python train.py --encoder_arch="vit" --model="image FSQ autoencoder" --dataset="pen-drawn characters of a made-up script with 800 signs" --train_examples=395000 --image_size=32 --crop_scale_min=1 --horizontal_flip=false --bottleneck="fsq" --downsampling_factor=8 --encoder_norm="layernorm" --encoder_norm_position="pre" --encoder_activation="gelu" --encoder_head_dim=32 --encoder_fused_qkv=false --encoder_bias="qkv" --encoder_qk_norm=true --encoder_layer_scale_init=0.01 --encoder_parallel_block=true --encoder_moe="expert_choice" --encoder_num_experts=8 --encoder_moe_every=1 --encoder_expert_mlp_ratio=0.25 --encoder_experts_per_token=2 --encoder_shared_expert=false --encoder_patch_size=[8, 8] --encoder_conv_stem=false --encoder_layers=6 --encoder_width=256 --encoder_positions="learned" --loss="mse" --latent_channels=5 --decoder_norm="batchnorm" --decoder_activation="gelu" --decoder_widths=[48, 96, 144, 192] --decoder_blocks_per_level=2 --decoder_block="basic" --decoder_attention=false --decoder_upsampling="pixel_shuffle" --levels=7 --residual_init="scaled_by_depth" --optimizer="soap" --beta2=0.999 --lr=0.0017 --beta1=0.95 --shampoo_beta=0.999 --eps=1e-08 --precondition_frequency=32 --max_precond_dim=512 --one_sided=true --adamw_lr_other_params=0.0011 --steps=11400 --batch_size=256 --epochs=7.4 --lr_schedule="linear" --final_lr_fraction=0.05 --warmup_steps=340 --weight_decay=0.2 --adamw_weight_decay_other_params=0.05
Rows from block 4 of the encoder of a small image FSQ autoencoder, named by matrix and row number. Rows with one number within an expert belong to one neuron, the router's apart. Each number is 50 + 12 x the weight over its row's rms, rounded and kept within 0 to 99. All counts start at 0.
Before each expert's rows are labels from the 100 images, of 14848, where the router gives the expert most weight on average: "strongest on" is what is common among them. Only what is clearly more common there than usual is listed. The data: pen-drawn characters of a made-up script with 800 signs.
# router: router (encoder.blocks.4.mlp.router.weight, 8x256, trained with AdamW), inputs 0-255
# up: expert up (encoder.blocks.4.mlp.up, 8x64x256), inputs 0-255
# down: expert down (encoder.blocks.4.mlp.down, 8x256x64, transposed), outputs 0-255

# expert 3
strongest on: dark on light; four strokes
router.3:52 59 50 44 45 41 48 39 77 43 80 52 52 58 66 45 32 56 42 54 38 63 34 33 54 52 56 61 43 49 65 49 40 40 72 59 46 55 46 40 47 67 42 55 46 64 43 43 18 41 50 48 55 51 71 52 53 71 50 58 60 49 45 72 63 49 50 42 70 53 38 36 44 35 34 62 71 48 42 36 35 34 33 42 37 46 50 42 49 54 50 65 63 63 45 45 56 62 47 34 37 50 51 32 44 63 55 26 34 65 38 55 42 50 28 54 33 51 42 31 41 61 53 37 63 41 68 40 37 44 35 53 56 24 47 42 48 46 57 49 56 48 33 65 39 40 67 46 30 55 70 58 49 32 38 53 48 40 49 33 64 37 69 37 45 48 75 72 26 45 61 55 38 30 55 48 39 43 65 35 65 26 60 46 51 59 45 51 58 39 65 65 59 42 55 46 51 47 42 72 50 78 40 71 33 49 53 66 39 63 47 65 43 50 59 60 82 57 61 67 45 50 25 39 65 57 54 77 29 45 49 53 55 56 76 44 59 51 42 52 55 39 41 36 52 48 34 38 38 38 40 54 48 30 61 38
up.6:54 30 52 45 52 38 27 49 49 64 47 35 61 63 66 38 41 35 68 55 60 44 31 67 76 45 53 57 83 47 45 49 48 52 35 57 53 54 47 41 54 34 47 48 70 67 36 34 39 69 31 42 40 64 61 53 41 34 31 27 47 58 62 39 51 53 45 47 55 58 61 36 48 67 41 63 61 75 73 63 60 67 61 47 37 50 49 52 40 56 42 36 39 51 45 51 37 51 60 42 54 58 70 56 80 44 38 58 45 57 57 48 52 49 38 68 43 49 57 50 55 43 38 47 42 47 35 45 43 63 45 44 51 69 42 60 57 56 52 41 57 60 55 22 59 67 60 45 63 52 53 45 59 42 40 53 40 42 34 54 36 58 56 56 67 35 55 43 49 74 36 58 42 29 42 40 22 56 39 53 66 46 26 35 55 68 60 58 54 39 42 50 60 54 47 40 43 70 54 54 68 51 58 38 57 68 79 50 78 43 53 31 38 24 50 58 33 27 47 45 49 55 80 59 34 58 60 65 56 53 35 63 43 52 48 49 51 42 54 53 63 47 36 26 43 34 65 54 38 69 63 34 33 53 72 65
down.6:52 70 38 42 37 47 71 44 44 31 43 40 46 43 44 43 59 62 42 44 36 53 55 53 53 66 54 41 43 56 55 54 59 33 67 49 49 51 50 73 44 71 55 59 70 49 51 71 61 30 66 70 46 33 41 58 43 65 66 45 70 37 49 54 68 56 48 37 39 41 48 48 51 39 63 43 40 48 23 43 79 44 49 72 66 55 48 55 59 41 59 51 53 32 50 48 51 46 42 56 56 48 52 60 48 65 51 50 55 63 66 50 50 49 46 47 67 43 50 40 33 48 43 55 53 44 42 36 60 39 62 72 43 42 56 50 38 35 59 60 31 34 48 52 51 34 47 44 44 50 43 59 49 63 43 32 56 74 49 45 57 37 37 56 51 66 36 00 64 26 51 55 49 58 57 72 39 67 46 46 39 65 68 56 56 25 48 43 29 48 55 40 29 43 44 60 68 38 50 40 65 51 59 60 51 59 51 35 61 52 64 67 47 58 54 49 64 51 48 55 67 51 30 54 67 44 35 52 41 42 59 37 46 47 31 61 63 61 37 37 45 32 54 85 58 53 61 46 58 37 48 59 65 36 30 38
up.7:47 53 64 65 39 59 63 41 53 32 44 58 45 39 44 81 65 61 55 46 51 68 75 46 46 51 44 52 53 40 34 35 61 61 57 52 27 61 49 55 49 45 69 72 42 62 43 55 32 56 56 50 80 48 51 46 15 59 59 54 26 48 49 43 38 24 32 65 50 55 58 42 48 64 62 39 38 29 65 75 49 54 54 46 44 37 39 43 34 34 69 55 64 39 40 53 57 57 51 47 30 51 64 43 71 40 39 53 38 53 42 41 51 51 35 47 60 37 46 51 56 65 43 58 50 67 43 72 65 51 48 61 49 36 57 48 50 69 78 40 54 71 35 52 68 44 59 50 29 46 40 48 59 29 40 50 43 25 17 51 33 53 53 43 49 39 66 47 45 55 68 46 38 47 48 53 67 52 47 31 46 55 59 62 63 51 50 59 41 40 37 37 70 71 55 48 49 47 55 49 53 60 48 72 62 38 76 65 36 64 31 34 35 59 57 41 39 53 29 34 62 65 58 34 24 46 42 44 63 49 62 33 44 53 63 48 53 59 42 58 52 41 66 43 65 50 34 78 43 52 62 44 50 48 54 52
down.7:53 45 54 39 69 49 46 59 45 60 60 35 54 42 62 18 41 42 37 51 43 71 38 43 50 58 44 40 46 59 60 59 63 62 37 39 43 41 60 47 36 41 53 37 29 43 50 40 61 56 44 54 21 66 59 40 63 55 42 54 47 59 55 66 47 57 56 57 59 59 70 51 65 40 33 59 53 63 57 30 44 43 52 46 35 51 65 75 54 43 37 41 51 74 70 52 26 50 48 49 55 47 35 55 29 75 53 54 53 63 41 62 50 54 71 34 43 60 69 40 48 28 60 55 52 40 52 39 47 39 39 32 35 59 30 41 73 46 28 59 48 49 71 60 49 53 29 43 50 36 57 57 46 46 47 64 49 54 58 46 68 29 61 48 41 67 40 31 55 71 82 60 71 58 62 35 42 62 42 71 72 58 51 56 39 66 65 50 47 49 48 44 45 37 55 54 42 51 63 32 59 45 38 36 52 48 66 50 69 33 49 55 67 60 45 64 44 38 49 63 48 48 73 60 35 39 52 43 35 59 43 72 52 40 39 40 39 44 67 57 58 51 31 13 40 51 56 37 42 43 57 55 56 13 35 57

# expert 1
strongest on: four strokes
router.1:51 50 54 82 40 52 64 60 40 69 56 34 50 31 40 32 71 44 37 55 66 41 67 43 38 38 56 30 61 62 60 35 62 37 48 69 58 40 63 59 58 48 39 41 55 37 46 51 66 60 43 66 68 50 45 61 54 38 63 46 36 63 51 54 50 60 70 61 56 37 57 66 55 47 61 42 49 61 66 52 64 44 76 57 53 51 36 62 41 29 34 50 45 48 55 45 66 57 24 52 47 50 48 65 48 48 66 78 68 45 46 63 64 72 52 61 66 65 63 48 51 46 42 34 42 51 40 42 49 34 45 58 64 61 37 51 39 57 41 53 50 45 57 31 69 61 25 55 41 47 52 50 71 45 46 69 44 48 39 43 34 53 24 65 52 36 43 22 65 47 41 38 69 41 50 55 44 61 54 60 53 68 69 48 63 37 57 40 36 52 70 49 45 46 47 53 49 72 38 49 39 20 48 59 34 65 51 68 30 67 58 50 51 65 45 46 20 58 63 29 63 60 67 48 53 43 46 44 72 52 58 48 46 48 54 67 42 75 46 77 54 50 65 44 54 49 70 42 59 57 49 67 75 55 50 53
up.6:40 58 20 37 31 50 54 30 75 34 50 66 44 69 64 42 51 40 60 45 54 48 33 40 41 47 47 68 38 55 43 44 45 44 70 50 66 39 38 58 46 21 41 45 29 56 56 68 38 45 56 21 65 49 39 48 49 65 59 55 68 57 30 48 75 65 47 47 50 50 38 39 57 46 54 36 32 25 31 63 31 34 41 52 56 39 52 33 52 46 67 52 48 53 54 64 74 41 66 55 51 47 43 41 68 44 47 43 37 41 54 58 36 51 41 48 53 51 29 70 52 76 53 45 46 42 69 48 28 53 62 50 62 26 60 42 28 29 59 56 42 52 41 42 59 36 68 58 43 57 52 55 37 48 47 38 63 56 61 63 34 73 58 44 36 26 43 74 35 51 75 45 23 58 36 50 57 58 46 47 55 34 49 70 37 31 59 32 61 53 57 63 46 61 48 51 67 38 46 68 51 65 41 72 53 28 30 46 43 63 50 49 52 47 60 54 64 60 58 57 48 36 30 37 64 44 56 44 51 64 54 53 22 58 73 42 58 53 48 42 39 55 43 66 46 55 42 40 47 51 47 54 40 47 54 37
down.6:47 52 43 64 42 43 45 44 60 22 64 49 60 51 16 62 56 19 43 27 75 39 63 50 50 32 44 65 51 36 36 40 62 71 56 49 43 52 41 55 44 36 50 65 46 64 54 70 58 49 44 31 89 41 48 64 35 35 40 47 40 56 41 46 49 37 43 39 48 38 45 48 25 41 63 48 39 43 60 51 39 40 55 42 49 39 26 54 48 50 49 38 47 56 47 59 51 34 57 46 47 57 45 73 60 23 68 51 54 21 07 51 51 49 42 56 44 61 35 72 45 76 50 40 41 60 57 55 61 49 52 62 56 46 54 59 38 74 60 42 74 56 44 43 50 57 46 58 47 30 57 37 60 33 60 63 56 42 38 57 40 60 57 54 50 37 49 44 45 66 27 41 43 64 43 55 64 30 55 53 51 44 44 46 57 47 48 58 72 50 44 42 76 58 51 39 35 41 53 73 32 51 53 40 46 51 47 56 35 63 57 64 52 43 55 46 35 42 47 30 43 47 61 46 44 69 52 49 61 45 38 63 48 65 76 54 22 60 56 64 36 66 54 67 52 46 40 58 62 50 68 41 56 68 67 50
up.7:44 48 61 27 46 61 66 65 70 50 47 74 55 49 48 48 63 70 57 41 67 61 31 45 50 52 48 52 45 40 43 59 15 45 39 40 49 41 35 59 48 58 53 49 58 45 53 56 27 46 39 37 66 48 56 41 34 62 49 55 61 29 50 42 56 35 46 53 53 77 36 53 61 53 43 28 58 42 35 41 34 39 38 59 62 40 56 57 46 83 46 63 34 30 61 43 64 39 65 55 60 58 56 48 51 61 27 38 40 43 76 48 41 36 36 44 50 39 44 56 44 27 63 64 57 57 65 37 28 61 55 42 47 46 57 44 49 62 38 53 39 38 51 50 20 35 49 56 34 78 71 63 53 53 30 52 50 51 45 44 70 42 34 52 44 61 62 69 27 35 37 55 46 42 52 57 46 50 66 40 28 44 52 62 46 42 52 63 23 58 53 54 56 49 47 66 36 53 50 53 66 65 33 73 46 59 46 61 44 43 56 35 66 25 48 69 67 60 39 50 47 50 32 52 48 60 65 66 45 41 58 47 59 61 60 58 70 58 31 30 61 30 62 42 44 46 37 56 41 21 45 42 51 56 39 43
down.7:36 27 31 51 58 66 45 43 65 58 61 55 36 47 55 53 56 45 48 57 53 59 61 36 56 46 53 52 46 41 62 67 61 37 58 62 45 48 32 62 46 61 30 48 58 52 64 47 49 47 52 48 47 39 43 47 67 41 65 60 69 65 28 36 67 61 41 71 53 62 51 50 36 46 56 67 67 51 48 38 64 61 33 45 47 66 58 35 63 46 37 41 58 46 48 36 50 74 43 32 54 47 54 20 50 42 52 40 62 75 38 42 65 57 43 42 50 67 44 32 30 58 67 57 53 36 51 43 39 52 52 45 47 47 46 52 56 69 47 59 49 57 43 48 45 51 32 36 34 57 33 42 49 43 44 33 35 57 52 39 70 53 39 52 47 49 52 99 62 19 46 64 55 37 57 36 34 44 29 22 39 65 57 68 48 30 61 34 38 40 58 70 59 41 66 52 58 73 30 48 73 34 38 55 37 51 27 37 35 40 40 69 45 46 38 29 66 56 48 39 47 65 38 37 54 55 44 78 44 58 63 38 64 56 50 43 51 27 50 54 33 45 55 41 31 61 63 54 42 52 41 66 56 49 40 42

# expert 6
strongest on: dark on light
router.6:65 64 48 36 56 54 77 59 30 58 42 58 40 42 58 55 51 60 52 40 35 59 49 53 44 45 50 50 41 61 57 47 80 44 66 45 45 27 46 53 53 51 62 26 53 56 51 62 41 50 28 57 45 70 36 51 50 82 48 67 64 48 58 70 48 72 46 50 61 49 42 40 21 39 53 39 25 51 49 40 38 36 38 43 68 35 51 67 47 59 35 56 70 66 34 58 60 58 59 54 46 36 49 40 50 45 73 62 59 43 41 52 39 58 67 46 29 56 44 47 47 55 64 61 37 35 64 34 55 51 43 56 45 51 40 43 60 62 54 56 42 52 43 70 57 40 61 33 39 53 65 35 33 87 47 36 49 50 66 51 63 52 51 52 34 56 39 49 50 44 42 59 63 48 53 54 64 40 42 39 69 54 55 65 54 29 49 43 37 52 50 52 54 36 56 60 32 63 69 46 41 46 25 55 37 65 30 28 34 55 72 54 89 59 45 51 52 53 65 53 52 62 43 42 38 60 59 47 48 65 66 68 57 56 56 44 41 45 41 53 36 51 52 54 69 60 60 32 64 47 74 70 39 68 33 20
up.6:62 50 78 67 35 50 46 48 53 53 21 61 42 55 25 56 58 48 51 56 65 50 52 55 44 61 22 60 57 42 37 62 65 52 62 66 48 65 44 39 47 40 47 53 39 57 28 55 38 67 57 43 70 34 54 47 47 58 53 40 36 52 53 54 46 43 59 61 56 36 40 55 49 47 35 44 35 36 33 52 71 71 57 38 55 29 54 66 48 28 48 55 44 32 61 48 49 43 56 45 48 49 75 51 46 52 53 33 28 63 40 42 61 42 64 57 51 51 32 56 54 67 44 24 58 56 53 47 58 55 84 64 60 26 57 75 58 48 78 37 54 73 62 48 31 33 65 56 56 52 42 47 63 55 48 52 53 64 46 54 45 53 46 20 59 34 59 41 41 26 67 60 35 64 40 44 69 60 62 60 52 27 61 45 65 50 58 67 57 38 44 64 56 57 36 52 44 28 58 55 77 57 54 53 47 20 59 58 24 46 38 50 48 54 50 39 56 49 44 55 57 26 49 45 43 28 51 45 43 47 51 44 42 68 67 69 43 49 60 57 46 62 25 35 66 43 29 45 42 59 57 38 41 62 47 57
down.6:65 49 55 44 73 53 44 65 46 48 61 33 57 50 51 30 40 50 37 63 32 45 52 45 40 52 51 43 45 64 61 54 50 96 31 44 47 40 70 38 39 38 49 35 35 48 41 50 61 65 46 50 31 77 60 38 66 40 48 40 45 46 62 65 35 74 65 50 64 58 53 61 49 46 48 66 54 63 67 36 55 46 47 65 54 53 41 61 59 45 43 41 51 55 75 45 37 59 57 41 58 38 42 43 37 57 44 45 55 53 10 52 57 52 68 45 32 51 57 53 47 28 52 56 63 53 52 49 44 40 44 28 53 53 40 59 69 38 33 46 66 51 62 56 51 60 34 39 45 23 53 38 44 60 48 63 47 33 66 40 64 47 60 49 43 56 47 05 59 46 57 57 64 61 55 42 34 59 47 70 50 56 48 56 37 67 53 49 60 67 55 34 47 42 62 52 50 60 56 42 72 45 48 22 60 48 47 33 60 36 59 25 71 52 57 53 50 55 50 57 44 48 62 58 39 56 43 50 38 51 39 67 66 47 46 45 49 50 49 62 49 78 16 15 50 59 64 27 40 53 51 50 46 29 53 56
up.7:55 40 40 52 64 56 55 49 55 69 35 64 57 30 44 51 55 51 37 48 48 47 59 53 31 49 55 51 33 53 55 50 58 55 48 29 50 54 54 60 45 55 65 54 66 49 48 51 58 69 52 57 30 69 49 34 52 72 51 48 62 49 70 56 67 48 56 52 26 71 35 54 55 43 42 67 17 63 54 32 62 48 60 56 60 63 43 59 43 60 54 55 51 34 69 49 54 44 55 54 43 52 62 81 25 47 24 52 60 60 56 49 55 53 62 50 34 40 54 22 43 54 38 43 47 52 31 52 71 37 60 29 53 45 68 66 42 53 49 59 70 61 61 48 47 41 44 55 52 56 45 53 58 55 47 28 41 61 56 38 45 33 37 60 50 34 41 35 67 41 42 64 47 83 48 75 51 39 49 51 43 82 66 44 50 57 46 55 47 58 48 64 58 47 43 75 45 29 60 27 53 37 52 45 53 29 37 40 22 55 71 46 70 62 26 45 54 41 43 60 61 54 58 39 54 42 60 50 40 77 25 55 34 28 41 44 48 73 35 61 42 31 48 46 76 49 45 39 65 41 36 47 66 47 40 45
down.7:40 62 50 27 55 45 62 48 32 52 52 55 44 33 44 44 56 52 30 49 41 61 50 45 57 51 49 36 46 54 52 43 52 63 36 45 39 46 50 55 51 42 62 54 52 44 48 77 33 42 55 59 58 68 40 52 67 64 44 70 58 64 58 53 43 46 35 46 62 42 51 57 37 28 49 52 50 51 14 34 32 44 50 26 46 39 60 73 55 63 46 61 61 46 47 55 51 53 53 53 51 55 39 60 28 34 83 46 41 76 52 69 57 51 73 38 26 48 68 65 57 36 59 51 38 54 57 34 31 52 45 61 42 39 33 46 67 52 64 46 48 39 35 58 48 66 75 51 43 59 63 27 28 54 39 51 56 44 50 35 48 62 51 58 36 54 29 72 46 20 59 47 56 44 61 56 60 34 51 31 47 53 51 67 45 45 58 39 18 68 53 71 35 47 43 58 47 51 45 49 33 48 42 48 45 49 56 57 55 36 53 57 72 57 27 54 68 52 54 71 57 54 58 29 71 69 59 49 61 56 76 52 45 49 56 51 57 66 42 24 44 44 29 38 59 38 38 17 57 41 63 65 44 65 50 39

# expert 2
strongest on: one stroke; only straight strokes
router.2:65 41 59 60 67 40 40 72 42 56 55 46 54 66 49 54 52 66 59 44 40 46 46 54 63 56 51 43 46 43 62 63 44 61 55 62 66 77 51 47 42 45 43 28 61 47 37 66 46 47 54 40 32 49 66 38 68 33 35 35 38 72 50 54 38 61 47 64 52 60 68 62 53 56 39 60 43 45 38 54 58 74 60 53 63 49 56 57 48 63 62 57 27 51 66 63 68 50 60 46 56 49 49 31 72 68 41 71 50 61 62 60 69 38 44 64 34 42 31 42 71 47 55 47 37 64 58 71 57 48 47 40 34 31 56 72 57 45 66 43 47 34 47 41 48 55 53 61 47 43 44 61 58 37 55 48 72 42 29 69 52 43 69 55 35 46 44 59 57 54 64 68 58 50 46 52 53 32 51 43 66 46 45 45 53 49 55 61 35 39 28 53 68 31 46 51 37 50 54 51 45 56 61 45 62 51 60 52 32 16 56 69 40 67 52 70 46 26 34 45 43 34 47 46 45 61 65 46 22 30 43 39 27 67 24 39 54 67 38 44 49 72 42 35 57 37 31 45 47 49 57 13 49 53 71 55
up.6:39 44 53 63 39 45 51 43 30 48 74 41 44 44 51 44 51 25 62 60 49 63 36 48 46 45 36 56 42 32 31 50 58 47 46 51 61 44 55 51 47 52 58 50 33 47 59 55 42 67 45 43 68 65 45 22 72 47 42 53 50 56 53 41 53 65 25 31 54 65 51 42 61 36 84 26 62 64 61 61 40 62 40 51 30 56 58 44 55 30 62 45 52 44 41 48 26 60 56 60 53 61 50 56 51 49 37 35 40 65 56 61 48 76 35 46 47 83 42 54 23 61 51 45 45 54 49 68 32 59 36 51 46 49 44 62 54 37 52 48 41 43 33 38 62 64 46 43 51 47 46 68 49 46 55 34 44 40 55 63 30 65 47 42 47 36 41 50 37 53 57 23 47 61 62 51 45 53 37 70 47 47 43 59 36 50 68 40 62 59 49 42 63 76 80 64 58 72 50 57 54 18 56 65 39 58 40 50 62 41 34 50 49 47 53 48 48 52 59 54 57 63 33 48 47 59 60 51 57 60 51 67 44 56 58 22 63 09 44 33 74 58 61 81 57 62 62 65 55 57 57 50 47 70 61 47
down.6:72 26 65 38 76 49 46 63 47 54 62 46 57 63 60 50 41 38 53 60 45 70 44 47 50 58 44 38 63 52 55 64 27 65 30 22 46 46 62 25 52 50 44 35 11 41 23 34 51 50 31 54 48 60 64 36 48 33 50 31 24 50 66 77 34 41 64 35 62 61 57 70 51 49 34 59 61 58 58 43 64 49 62 69 45 51 38 45 38 67 44 44 43 60 56 57 40 44 58 45 61 41 41 60 35 73 36 38 51 39 47 60 50 44 50 44 39 59 39 33 64 38 48 65 50 60 50 48 37 32 32 47 56 58 44 40 79 41 29 43 52 46 63 69 53 58 48 38 72 45 62 46 48 51 39 70 60 34 63 56 58 42 53 64 36 61 63 66 37 67 57 70 61 58 59 33 24 54 59 64 61 37 44 54 42 56 48 45 54 67 57 49 48 38 47 48 49 46 61 32 54 45 45 35 66 47 59 56 69 38 48 45 57 52 68 68 40 50 49 51 52 55 58 64 30 48 57 45 47 43 37 56 41 34 39 46 58 57 54 62 64 56 58 23 43 44 46 49 40 31 55 33 43 29 70 68
up.7:28 50 42 54 49 61 56 60 26 54 30 50 32 47 31 54 52 44 35 14 60 52 61 47 43 43 52 50 59 41 60 24 72 27 61 42 48 45 44 51 61 43 47 44 34 60 52 43 74 67 58 50 57 55 57 52 58 62 46 60 57 47 50 54 51 27 65 44 40 56 36 67 69 49 58 34 44 67 62 54 61 43 41 41 44 61 37 40 54 32 44 47 60 75 41 42 50 51 63 55 64 63 51 56 40 40 41 47 58 61 48 71 44 50 65 47 42 53 59 43 47 39 56 69 64 45 64 59 42 43 48 39 48 69 38 41 79 53 56 51 57 63 56 51 59 53 47 35 46 60 59 58 44 69 39 65 38 49 27 39 49 36 42 20 34 49 47 53 68 57 50 40 40 69 63 64 23 47 45 58 42 67 75 59 42 39 50 45 28 48 31 53 41 40 82 63 78 74 46 18 67 50 51 43 55 45 49 39 29 60 43 33 57 62 35 35 47 65 42 38 64 48 56 42 63 41 47 57 51 55 54 50 50 48 41 16 65 40 56 59 68 38 43 31 65 67 64 56 41 52 36 63 49 47 49 50
down.7:50 46 51 52 37 47 46 29 47 26 47 47 55 55 42 60 53 39 62 48 65 41 38 55 55 49 59 57 54 51 45 34 23 95 36 51 57 55 65 33 65 51 62 53 44 56 30 54 42 54 55 45 62 46 56 58 41 35 46 32 37 43 65 50 41 40 53 31 49 46 40 56 65 51 46 56 36 43 52 58 43 62 58 58 55 35 37 50 38 63 58 44 45 30 52 74 63 41 52 56 41 46 57 73 71 53 39 45 53 38 44 42 39 48 48 68 49 41 47 69 69 74 34 33 39 57 52 60 56 54 54 72 49 47 58 43 41 39 64 37 49 67 44 40 56 48 52 66 70 42 56 61 61 45 55 60 55 42 40 61 36 50 66 52 58 37 50 27 40 51 26 28 44 67 36 51 68 51 61 69 44 36 37 36 60 67 38 60 69 53 36 48 58 63 39 45 46 39 57 56 29 61 69 40 50 48 63 64 50 52 50 17 50 35 66 49 43 49 54 59 46 42 56 55 27 52 45 36 55 25 33 42 23 43 69 71 66 66 56 46 71 63 57 50 56 39 30 61 53 51 71 36 12 57 73 57